From a checkpoint of a small contrastive image-text model: 64-pixel images, batches of 128.
Rows from block 4 of the image encoder of a small contrastive image-text model, named by matrix and row number. Rows with one number belong to one neuron. Each number is 500 + 50 x the weight over its row's rms, rounded and kept within 0 to 999. All counts start at 0. Numbers have three digits each.
After each neuron's rows are labels from the 100 images, of 14976, where the neuron reaches its highest value: "lies over" is the class under the peak. Only what is clearly more common there than usual is listed. The data: pictures of board games with random positions, seen at a slant.
# fc1: MLP up (encoder.blocks.4.mlp.fc1.weight, 1280x320), inputs 80-159
# fc2: MLP down (encoder.blocks.4.mlp.fc2.weight, 320x1280, transposed), outputs 80-159

fc1.252:580484568491462596567494458566570475363536468505453501433507537524490482494420502462535466520606413586499425454516445453436415543513420540511503443395454415495498508565443456586425506526468538490546496545475452523541514503522514471496509500
fc2.252:492484542459484525470500468574450385496545427468489579432486472519437597492454425558587447519536524520578544532463561552537556457438566433500533476554449599575512483574555512544535561498451439462538595472544477463519492517417474528556549440
lies over: table

fc1.539:550529578555554513458480457534543553547504565485466471505450508458511484465625514550593438453508503443488549433563422395609455444485494540518523476472499524547522518434498520458499512445481426492478481447411431440550481529496465541569537601
fc2.539:431494467499460520554561611453473447465421406542616484547498532483512491538437466605531509552530513462482555558490565497385526518514493503551489488492490495503503437524539420562538420498532538554480510467513581607464557543581538514458553443
lies over: piece of the first side

fc1.497:488452503516549495577386499440405512520446484498504503515451507514444575503462538436509464480511510600486421569453392564523558581493535526450595564451441458425589475505485510512535547446534494444513482527459500546538460439464532478417606467
fc2.497:475481575531517431519471528556529524520511440425541514467494511434493444559439542430459439582450446497439509393514543532488430520411446518565446524536506445455497529540498503480493475533394468500561594507480546539529488312485503544457478498
lies over: table

fc1.666:505535539442540506463455555488556546495507598513427506451548425588475485420438433362499480546565453514525546564463452433583548536524536456512393445506514404465443493458438450504531561467466525440535543501462548541450377592546423505472559490
fc2.666:470464441595532502618564489483521428443504370576489437515473489532490453499499473519580466483479470624499430492585527502404504490514432495544522554470398561526505497572512529524384439496417526408506410435565459515549504384523525549471479519
lies over: piece of the second side

fc1.683:591538484504568493574525570463474477487470415495481498532463537493434518534462436427547436456523609424579466490555469549458424520501485523574441477532489452554515432374587473495494506530471545507419484492538444416532524465544535471465531432
fc2.683:481490539462482438464479465538493559483607476455483526462520516495505513615524554519445515566440526452395456481500493459450440553564565459479441581411481581487585508638426522513474487538540477542513456519544538552482574479484363546516455470
lies over: piece of the first side

fc1.22:528428469507475555464465552583467462511435531452498503459484593499508535392519470496483488525449518478553486507568582525511505466509510419542507541566527509477484566443445455496493418362499517535633466496521490521478492510464507596554450512
fc2.22:426571507518543479537521455418519430454471519562433445423494526482475594561467432519507500496504515454566508486445444551485425487498489489478508485537507472493501494539537567588487477531590513489443563451470514500486489570512490442398426533
lies over: piece of the first side

fc1.144:490495485393418510470476491536449466564465528592499502443462515513554458500552566582460468538582488583472513449485476564566410400563542414528475565495489465410462532589478434511435445481499490463565535539524454447524593457521447446425507561
fc2.144:489491506583551456464528485446561517523532488424492479582497549420453527514433525449450492490423489534460567542474500456562534520432358455516469458519523510556488466445527526458585483506487458523481415489460515551452385451473539486531547529
lies over: table

fc1.141:453425460505524489515586639425494566462467421523504505461447531381457498546453515496471456495489532568424463502547476516569505519461419548546431546538465483503551481370461593418450481617418587486567479499489557479493513423448501405481420450
fc2.141:541577538492542484505483403432489520629471581550483416513515427484508547469549504466448461497476445555556520447452477510610458503465565504497454548492460464530471459480596570523519521458552420568437422468468478514530536531512545487411453606
lies over: board

fc1.716:483529495484476492486502503518429445443493422561681474414574520583513538444562540547495507431365462474443505535507474494510444545437557468529494530518477441538468608449510455485466458491529533381521406478463512584441385510503533498461477518
fc2.716:480470467493498503517476498541563552591574457451376546445426500531456420500500497459376479512526510445502496518520483501514514470478515472539455491453506533542449478560513498535504505571518476602460593467580508398537592537591440500416570532
lies over: table

fc1.484:546461568462474591619512456578482499521482454553511478513474516500473524469574477541548404543505512474476551498514504513451430470491525479512490447428494483425463418524591556449559457507546471559506429482516560507625493490511466450490535492
fc2.484:495464556509402507444539541550504535491568499395477512471505495511550494489448549536500529426491558464562474464494441491484482524468470447451433609477490465530569532440503378569529550466484524524526555469537499541479578509554503550451516572
lies over: table

fc1.228:550493505506491542541512425495545557500447463466534535499422543526479502549603526575472461510481555532519488587557522444585517490524513469505610632416448532493469462534502453559486488468490514492607494550595463571600546510526499507400501502
fc2.228:541534562454496513386467451387545530407392431483442473489478496510550480501457545551454478517436495414476496454548481516519504490458545405427457458557561397517485406561591508509541496476523523372514425517439593426435541484439566509430549395
lies over: table

fc1.305:504470497502424486549487491431479511504503519483380555593509519399481461519429463497512513572522575508531529531573531502494528499493436582550474577478527507507466526474488451533589426579493494541447518484527489541537576491500554497497523547
fc2.305:432465544516567465557470484433510527474484531511577554442468513610458476382542529546521347472431465497586457503531530521473449501507552467483564480518567495572514489537547478477415592484522521481589497528503509439501340577475466470507409526
lies over: table

fc1.596:496438519496500448486524457593526518467454449466573562514557508506439558453492501449480557526504490500488567552472550506439505502510498582494518493480489496561462370531530520482547518567485448571510563644474451441583563486600492560484460566
fc2.596:562460474555520566532465416410534535522502478523477397528560585474620537468478556536553483513506514527552529435489455562557456541482501505417472523440509486436470575562540478517454509450552483465473444479526455537487411472354546366543528438
lies over: board

fc1.366:391543474515501401413510620460459455472545567442502581526512532577562427470500488474528567553545503562519400513480543486408561466512533570478431472533564469540375541472521480508475400472533448543511499544428466586515577525472483478440541465
fc2.366:562402528440526527522506468525489618544452488566431341472572480404365467537562553552530466445546544445478553430497442487683495491519433553564544509441449598498589425446533510479524563514469568455484504487508475503556499497546476550586450527
lies over: piece of the first side

fc1.553:531560474484527647480460512478530514540472533538500467544489452554531515494502580497539495583535558540455529512559568443474556541479503523467487524455439551547507523481497441494607547481532583488632565496554493466502510453512579493433565501
fc2.553:474445512541465439507454539583500486475438543515524499539510427510540491489484493429514504521445540429544426464445448556435518528559401501561556465552504465503442519538508502512457419422559517459346431534426442503455475418549506517537451518
lies over: board

fc1.653:545492499543420560468611449476457517486414481466478507468567503546513473444537551609528427406471432519417483505516539421521409504543500428482523573504493572539537550443599599574504482573520482520502609533486608538474551519600486607526542516
fc2.653:465430542493558412497443577485600512585558506486538467544441490476520502517502544449447436509581480484530530524458529552455550480438550520571484457546496482491427481578490399493525449471473516532427418482507468557496455447400541501430479470
lies over: piece of the second side

fc1.135:595561575519527458606497452578499427523450506443415478464393446513493501497445496509449562533539480486465500568483405452476441491534502517476463457543463454515509593400520589534461498547472432489477545433489388524500443519499519408407495477
fc2.135:396465391548522518479607595373427603482582486515533477555573566498457542467570466442480414436525487528532473461460539531518576510408535473573500500459499529475492473562500471440548565449444539491513507545469576518520558467512544572614598501
lies over: piece of the second side

fc1.584:466529510485457598513480413473426499508525465596509507403530526505591440569513449439676505457532468467383478515464530522569465415453504521464562564432450540507546492537492441518553480443449543437494539466533431532451477521604487529455503459
fc2.584:464423448462594520522543573540545416489489501398526503596484509515436538478470552456384456522472432489559468555483418474512559581589425476497491439561543419515477489527511547453433513527532464536458481514475509470523527531434489451500515496
lies over: piece of the first side

fc1.513:541448426487484548540571514518437480442465540557555530560522536497497614415504507444673499507425472472408507506453394465551469525582433439463464537574487571510448551465567502405459513506458486505449498565555571539534525535516441531432575454
fc2.513:476537547477511596447482569586543476576563368458501572504421449474462433455485537473481492450463522625526462509494571589530616436451502415510538431467505563601488414547491504504492393478449487377573610543560447524453474473449362515539490583
lies over: board

fc1.183:435503655596415517507482619519517488561557453557485372473450394518430498536484543419535528435528470381552509402463541567461528524510456498498616482534486459531523507542569494517499522516482530501506508477600454489464538477441473453468526531
fc2.183:593470542462530495406457500477410539580509534480512624496623565451525537495520446538496536532477580551459500543483514493543533476475434631477443448495507472473488430510503553513524414435466534545526453501514531463519493463522441499486515429
lies over: board

fc1.654:567582584545527476442476456516479521480460455585539545571529521487469531545514569531417416527593503554501516554511463449550471562533370487529485627521530535527605662482553504558443418525499498470454551468559525509567513454545527492529462591
fc2.654:492366507578476512465554472495493494482434411506540567414498531435510500470592538507501512528505456495469468520580526479336510478590525470506466448485455500498555412462510515461493539558555539507555512554512508477433523426457507569500576424
lies over: table

fc1.147:574533541478569523562458443493472529498625402480540475527451439470482448553558487442493472494536560455435452515470437481544461549476450466394513463499564560486506484535485521553441474554462445458408498505478524557427381493487450549462517499
fc2.147:415477465538505531413501565454505451442458475461507561490513542454467500453459514591540513564493486538592533480586561460410496530458527525498555479493607461501484426499497441554433576489560513463544460510512423460541526527432475480498530509
lies over: board

fc1.96:519516551474528546494447472450545514627546480450445441522465539481465636478579470509450416491494426563514556455475473499415595431495439475440487503508437492524476478446453576449523584496432481444517548486483509498504464592533505513443506492
fc2.96:566490522506550482450550540584516470340446356472551603439459534487438468423433472458517511472409533437462466505499427496557540523581544489491438512550524479543504513488546473552384392560489557451397430517566559487489471524582463557449536506
lies over: board

fc1.395:482469499494454539639488578490471533473485543515458488495453493537489489438470511468508536524414493531461560461563536533533553365478496481492560460506539421477472578555462510519516474532471425545507523520513517483554536526538561461454479469
fc2.395:526532484491470380399475450518498556501531466475551523487492514531505544519623467470532472442470560468503465537477437505578540557479500499522514545447445521462536463459525502470608466614568578446465552539497509567529469499468542430541472513
lies over: board

fc1.564:494494456446498561537566534455525516474510571513503519549487479533519507524493472520441445544583537525417509506500549522476478461471464446505459469486510553516579530479576544532540577569550607644504464526465398568449385527490503528439469526
fc2.564:496486498597520540517498512525477500614493516461483490403531534469556452517537512462523474446446468451593498486514509529575471593451513558414495458537455424497434517466460503428532396440480422486542472516496570453570585430525529476548500488
lies over: piece of the second side

fc1.110:473455513473491457564427538467540482379446548492600517590458473528500486500490445440485421481534473552547500476534552451534614514538453490491570492566490510487540459491503500489495442511524456475486559548497445515522493514476485555458551478
fc2.110:493448490474541455467486432504461473447544514520489436579520529540496472431516550492513385431466498541466406470539502572483503487519394472546418501458401435527470503572536513478408510535473519507491420507431500503541486404484537500535524469
lies over: table

fc1.498:550512462510404559569508547495417437447510490534532506540474450518497505530458561558567438514536543532425527517483418519514576432516481477555542465348562465566486491524433492444512506500507532556409538493560517477418534500543515500466434540
fc2.498:489472487369483481499469447404492544454360518552475452470591428503526484454512516434560505541517503479491554483387558494508437526483601499490587466551583484471499441497630601571441545399496537519472504586485471557459462446432457537537536505
lies over: piece of the second side

fc1.253:567533464452421508502437512569522604472449554511512460451493526435410496477515470504455516525571511453558509478484458505515374514517463499551489534487469537563548534454457463568487463455574437516524498575477531623473485540456548478540554507
fc2.253:436472509566520512451510467450467508621531533505503491428492568475538530478655579544480645558542562515561508498501527495379450452551521504434584446507455466531593525492502525525444609425477508491450467536560452424550524466596479500454432457
lies over: board

fc1.548:455531523538561501548482382554489571534440550456531503492466483584503530461541557520461468418483462423476462469434523524512530469500542556560538519431450600590497413505494395472523495523627568512499435586482495455454393483469518524486493495
fc2.548:500513429428453531460573574433483511525535486489501478490569498530523496533561568480545501527523464475513528559484491459513552559467476481409542485505546442492492493505508555507324534524439516528492522439519522551523568389519502499470513566
lies over: table

fc1.225:508573532573551489527447587559551549467438535543541473397500545474459484505459441565481520534490563494452422531498573472500485516488502511482511332505454509532428519515454482574429487480473445589503534515481441513628537432553477503580453484
fc2.225:508550470491474482516552545440463524529565507487624428572484542549541495493497586523479524322512494535582502531485440638516523530490504526541448573578606461451487442497549432507543502516581496481404500482520423498495449555384467569488540550
lies over: piece of the first side

fc1.2:490430551583415539462553475528530438625535516574475485400488461560586488465477500552576496484485479403452507472586530534522466500613444446486456536452495502537523524453382553592564474680494569497557603495497468664542487489549455546500539534
fc2.2:539542463501554479573464455532476591503540432441543582565527451441475536464544449460457472460514493532495516574364477557522537538398642456578528463502502535459461501496611448389525538374503377443413448452525509423503543492483589510542504481
lies over: table

fc1.315:537564524434440497553455479449434468518529466466483517508525550409509486558471522382561492452482526492505509482533530468559498537457419572530533494447408538494437507518556503571497427561492398495422500541416534388497583510388466489397507489
fc2.315:505435521484475550372496547502525529421482545496542464558429507504502513543460490575555531560489506463406491477561408477567523485536539499602449511583523467555557392492414547479463515453488584513534437488534507537530490468522535451541583589
lies over: table

fc1.362:558495485541581511428548541437466580475434607575527507481447503472569485542563428516527470536577485599495422510456505455538578519487557578561495466497528473556446539487539528440566481516502516431505529539549434500537558488466541498391494546
fc2.362:489560435440531484560469461559518438480589340491483539534545479490440579469406548481487553528437474504490564512569491598490420511513447519416487574551466538499560479485504464541389594498507488552500443453428500440469464440526435458577462439
lies over: piece of the second side

fc1.447:396491511463540489492558568475508475540486502580541533468433411510515551455492452559418549450443412502534500479531545453553412465532470412463503433506539508495487556506545520507509487468560426431564499484451511528446549565569486510507548569
fc2.447:462590486461490505495505471561505592605451532502457437506441526491494481497513484490511585581504489501524478599517506488540513528425504505492397435492567505468475478476479555440533388507472558537516500518426478442510449452490467508505544522
lies over: board

fc1.744:514540455516457455475487570514451510482420503565503467508480577456554524538474529553518452549486577480459512512507413430562516494445530506495530527560461429458457479516566467553436476514492495395522464463397494536522448520545517499523608501
fc2.744:493563421513477603478555510562543554420599514449475579549543475503437515427471470629453574529530431477471564460473673510512482606544474454534553440514524495601507477543486486460539486501552541507454442517605508419540442493485531550466589520
lies over: table

fc1.240:420547515499480488481454387484558504642489513514608544440523478507409532529407520518496548556506534512497485531469447549569367460507532439464526467515568456521535505546511433462521513507467582490494547415583451559469533364436485431435538546
fc2.240:534443562447521501492522583504519486445491457507355412598515513468544481402574426478464452459480445459582530439455502495488601558515439573532479536504483522524464481529502542555483526488549513523562462570468523463521459587544480515539470495
lies over: piece of the second side

fc1.19:488517611492623500544419493444542550440535487567513471479554537492568458492461539520446458497541428510529470479535519443576415509527508539439483466556510488479490285565448402547501525512507435615593567572457530538512453484545472580472519569
fc2.19:560467480466447423494596559571469442549498448477484556560481444462518489534543560464501472495453427501447550493458507504457605595489478475438477491492501436468552695548529547390500480478515481449456496518585531557452568421433512408511540456
lies over: table

fc1.15:457460458552446471524550546449552412540493576417615466512450398530454507469535401492581588464534438487521547466594546607610554482578534458479510518627493481451555472473514461484520430538432456476489452456548467540473448449515495457381476526
fc2.15:516546600496553464476462441534434562551566444590403579482522595477526491542500574403410453531465468553472474615403505404530465537380482574492511468542457469488418464465494438517505560546564460503487465424425491462503482415505473555542517495
lies over: board

fc1.678:540601581445374542505537467522480434541468463505469445489567473485454568384549496495545499509496518374507531566509431506585522433583463461462438566505483556570532588515506497490489485489431565500567514425462363475514542482548475560474604425
fc2.678:469488425523530449461527489448575504529565507476584553498499579494528467562473445436483537509452515620580494528477445486486491644490504445523537423554500466502553530627534511510524511641487496573523539448508513520481544522541464460423400496
lies over: board

fc1.9:438550557567482469500470560451576519590590547521537581500549468525584534537428517573576480502535396460508449451423588455416515524441452408489386469507483504481579383469522445530490432536414550393548461459631512479529531447505513589525509493
fc2.9:483520515422528445542525463505478525462525496434432510417535497502392466436564527462460610560516608499559463512541356507487500533527583494444552505412623468505463587523443492454606506486555507648426521541390466432464535510518509378467509475
lies over: piece of the first side

fc1.460:510502456500508550521529499532542449461595589550445487558507524429466502506495406536519485544541531497516459559437522453446500462557476476435416486582487540419529622517497498523508507527429562542515505502471468541551511563598496473420507510
fc2.460:539499507508465498495473498442561527543536465478577496496506516544555421501413496452474504481417435544507547450541579572491485439522518536477498510439491483505541423525533498466555486539515448447475503640548518481443522471422371482633537465
lies over: piece of the second side

fc1.93:625509447468526562542478455590604469474548587561537427646508490514595527470607560598561541504492446402506558509527457492509491460519552489555558502483504508529465519585521586525516517489452572508537532463496474554550500423583395573453581491
fc2.93:312539605573484522484515409435456494504488464478500579487498515507439596470391488513416434470506559480472537455491488493531533543571540527498453471540535430447477557429502467420533507459550483432427481487562441424444458529480485481533415509
lies over: table

fc1.346:621498474500478553472449519507575355555504442595521531435541635499473473471520516471505542456503427505496509479386491623483473559494430471464505451506385560536490444590494527592462591496502431528490478550538548495425402521438558534483572536
fc2.346:505541519404558561468462537475474445521528432451529503502490547562559497478469471395534421528436418488493421525443633589613482596565529471472429483475449514516416624604546476448478487479515449517539525474420443526513450470497476460515476527
lies over: table

fc1.26:595414545450451445412590410472429497478469433498490546514553449585512462483410444584535521536546495430539523523458434433510549515450415431525481562472458511542424450543522502551521472507419515578514441500428558479493493477521501457437411471
fc2.26:437499485488446547600406528486540459519509570462527433524471535424510520486612606397445506495477484504495421469569559622510468528589563570520518412526575508469561569436520485505589549493574545452489551515540485544476506532463511489553622519
lies over: board

fc1.746:471497512581381520555499487452454522444553460457539431556428521514522509448464456456531629408438449584531585541574497511525416487486496484499577510434457559609572600447501462467533533584493525539430536572464523485455513484512483500382503567
fc2.746:572509391492570465501529506488508505481502554540472450422537476522496460474506515511488430580531485442466505481442500458443510554441462555576475478612484420475478442540485512589494472440473497499523505488566521503531388410510535508465539511
lies over: piece of the second side

fc1.402:490518503488448517447552490535497468519380477499560414483520480546490490484552622425572554511412585451472535609563500503421472457560484450530516486523637542521525528526448531373454514513521515464410612520512511533490471496523469527532527547
fc2.402:531463618512569483524493522508453551547533491514520517556441537487561403531496537432450479516454466610503466495427443490551621475462544583558513556535538458591497522474430463527458505526466499539474506524494471524428576494465480526551494456
lies over: piece of the second side

fc1.613:500518417555535399605467438591598529533557577509546430593437433528477519451537495508421455489382564451522528535525479452551520579576461519521587426474489504453456504512507516560479544466489540443559429489526548585557416556483400463456551576
fc2.613:519507580426501522482508561421391472522449444531523539472534521491540429440478510457569510494557391549487518569463538610520483461498606445461460554545512395495543489454496530513507464532521474434541570551505483442437528498540591552522494444
lies over: piece of the second side

fc1.254:547469448658515514490543532522568539478414544510501429443504581475501462505465521451489441598490459490673511478541460525451473517421539472538474443551430459489559473467429493508524437460473399494486457457507485454454463450507561540517463468
fc2.254:520506591409467548462468485451540553449482442583515525513511545508533561516415550517469493575587492516488553474503538538543553501504436485530541623492517480595493539422505475472488480483444569553478510562381478507539464538495398560495618514
lies over: table

fc1.676:522562441573448519470418528534482519481540640555561495523447492468626574515565475505457472433538409443483532478544464457526522488469454476476437544548582475564585514492518494518463433583563429532575458477510521532490594550471499544531550484
fc2.676:444449486497509463461538506449585488457441423556425505456500531556474395456527445486650604525528505586498431584509546375591539555461532565483508535504565480463480446396486496480571554411500526484525601572500575442430432464566541477516524503
lies over: piece of the first side

fc1.446:553515448428543490560472498475431439437531513458473508490426473497508500448619556501499440590392598476534475474430458605513453513564458453386495488471449459577449521500476548543446454464519476543460445501589503486495414448494477451471544533
fc2.446:500495489593493439413533468417531443470519437549411554490489556476502544590469401479500499419438417590526555432468569438445467441501493555505480499527396540414553525478551427460431540531590454466491540500443481471556506638461477503532472587
lies over: board

fc1.208:563516509420568601499537541504675460540473554561443505510561545467529512509504545531444522511615483516556433511483490415570431495432514501388518474452528419610637559479544495458517475513568562511481570546498551505500448517469484534465423467
fc2.208:587532503573532480448528520471464548433497549601526497565451460496456517499452397512421454510455528520493497475537505497426587569493592452463512480524541561475497579497525523438367512398502521413484498494430484515507543455484556454571615581
lies over: piece of the first side

fc1.65:563553441578523404518516481541438549502475584573491545452536449487477474485502430477441501575483511447527485517527421518488469422479472519554507483511582503462556476553507490498524440502542422645538573470516533451649521536533514494482465551
fc2.65:448430513520523588487545483444550513512502460491527465454419586425525541519476586471540448476538524514474475441439516471549569534539435542406498441497442519496410581505526523478444661557517443361481476436504478496488523533465495553564572433
lies over: board

fc1.3:496536530544443560497449509564551629478458458495464530599458444465579526436502489534426493561518541433436500537502436484503487427483474553596505594487537514503420456588544563478534478438566499538564394623496506529491553520450575486573585554
fc2.3:487510516473501601482489510439491468475421429478482511513468531466391511512471574470498518622382515480489498502565479432537502420526456468456579526530577441485584413533498435482461504465438450476494441406474475500458467486489461424521557420
lies over: table

fc1.475:534545478441442582516417491507473434502473487467484483517474571523359554568564381554527488498523530465504526540589514479488444529538489439384537520447528495590530521490550552496430431461475549550587489493503465515373500535479535651487518462
fc2.475:517473467541531429473441537454539515474508572508508520506504471574511496501579496473487523516519479496492546571450550528566523514439470498595414537505472428443452442543514503489559533464508443496422451563450518453538487508528508523576444502
lies over: piece of the second side

fc1.681:541471464455390602487540527560464485448474460520535584460450552436542435473432480515488508425569440529526465496451482476449559412534536534486553646538483556557439522516511455541441442555506583518611531482431545542439439479494593523516485504
fc2.681:505507483524527430596399460492561567481503570488452506566574491569369625528550481447540473554427520406491631409518430485477416478435533489477470450533519415454464499473486518497489573455454484495484464477557454480518484532516434437452535528
lies over: piece of the first side

fc1.224:595468513561529516478507514507515397459476580477564473577608553459405434592493583472515542564434488505436435480539484480476440487509455414547568450455460494494472440529493446544513523563523501520493467515498529470521471469474617543461540450
fc2.224:533495500453510549453391530474442585437461370502432512523514443521518506447484486516394389488551488518518605478542509477566559577505462549481457556500495488513532484499509598448502437363422495441559549568449484424359419516489397491522544486
lies over: table

fc1.512:540477462494511493501569532578517534435459513464529478510509496492472495450508514446544476499603537418511427479548576434451466467544551474527437486457511552486484542471486481459563526577446503551479568515527421525511453515410445478379467491
fc2.512:532405446388539491490459421521575575602538464466482582480429480474537414519558427583522573468522469547498524533511486541453547591479442513534467529497492444486472539488576475515525509433495488474465508542492529492481558493534433423631468493
lies over: board

fc1.538:385507524440485530554510531511507462452431497487409450533472502493565477532506400482500420447390479422542535518457485449408533488603396565539566473497523571495555512481518480588459530593478526517489512605427495534542506409489493398519465484
fc2.538:598527560590482440442501495500525562527510484484561475495529520477376463494545584506559530486595552584499506438532459462611418477449547533494405500469484510454490545537537473390491466435444457462512516437545500525465434609493486617542509484
lies over: table

fc1.87:502556611508564406443490424494535464522421560521586483532450517550526468520568549453496529539442450457502477494468517487530566594520440385514475507542531496461529524482431474585494526408530466571506406550510550549430507477489533526508490559
fc2.87:480548472476472519600580488442471548448498458460501501434502486446401593400474515537547529494493495561539513449484511506543480450519523576560570453423478473514419498402524536416510449592422536521501601576516548434596548493545438509536493407
lies over: board

fc1.323:453573553583461518460468436473542544461500571484517501482495587500569558549589529499481468503554546508462565462394503504416515481541550453523428555494435395570459516491485422541473519569386467482500516500435510567397582516495460502445546471
fc2.323:494462507522535488566531535495455527492529401486493614533499395498394482434598505496601494513520579411552425541486539412493499528444564513531570486561522457521551524495563505482522475520455500499471607529462522492507487539431494503539515513
lies over: piece of the second side

fc1.767:541513437484442555540450491429541544481383569553495444540541509577457506444547448477606488433530431520505589464447506531516512517539594482584489511441476509522446495479458566431447478619408430568553528501552523501510532414450574525603531443
fc2.767:489530563476503483543429537554452450545550462449604584537441387554485469469424570603486550527458533441540418444513532415562553441419527530447564483508507456396486523508495437411518447403454562457435504433521508439458436462518408555455523511
lies over: board

fc1.156:563500549538459551477513456551450477567512530494469499476460557494439516514389491392532504374522422528454583477527500455469434601472531499463515384424458454429570491510582497485468515589475525469491554505475468476550513528529407543452476504
fc2.156:512455442420503536509490551445513443448530582484447540564472464509542516451484448518499506598473604484552444486481453531552485511519497453636471617514509543482506513546469562566500476465523484484515547435526507496510477468494558485544505474
lies over: piece of the second side

fc1.278:601458508470456546437484448615541396499479447478530419495442499547469580568475537424564488503442396538468553476509425453545508453449493525535500462446438489394499477441567432566500575510490538404550475461415558446480455445477493429511510500
fc2.278:522539491617459510491534580498467566481554499586474530558560538496563478446511454589456595495517545468448504534481573565518498516573486497499437483576549494490560529535483588434518421505460447513515518515468521542421534549509493566499576610
lies over: table

fc1.637:574454472491515476487487568463485605552490493538506571402531569553568519456481541476490590506491442542511429493505584505532526468612468538427536560513489510576477427579445553505422498497477535470516496481455497481489508461573447514482469443
fc2.637:479521512563487519457553383506453373450544565469551475554494418463365494512498464552518443508530454542496576525508468504512496532439462465611535488492476502404485541471534450519525501462564520534564458548553486556545500536359555449501484577
lies over: table

fc1.536:483547472460468445469516465523485469578403604481556495457528530500539504571531470462530434516527550608479453443509463587568477460534461469514492523514486519447443546477382385461575556421492474486516422595521510540439373515602601555506460480
fc2.536:505467532585523585464462545475524585474583430558434531517429521439437527483481537504508507474560465487500550578509582457453514416471460524487455473423553510518563430584654605527419520513507497478442554424434453469550547534448442437490532502
lies over: board

fc1.579:505455499474444541448445514519504465504390439530489418485477571458459474520480576444430476553374558400482513478525501518527536627384508529525491551494468547504485581583563470543451560483549499486408575479536544476470482534530475510545468513
fc2.579:454481437536540581567581511521515488493501477380505583455535453542623449541553487519508456404557409555428556528496557529422503348503561477565532586541473435514492356493444515520444488540464522506449498480493435492426518446437490494521589489
lies over: table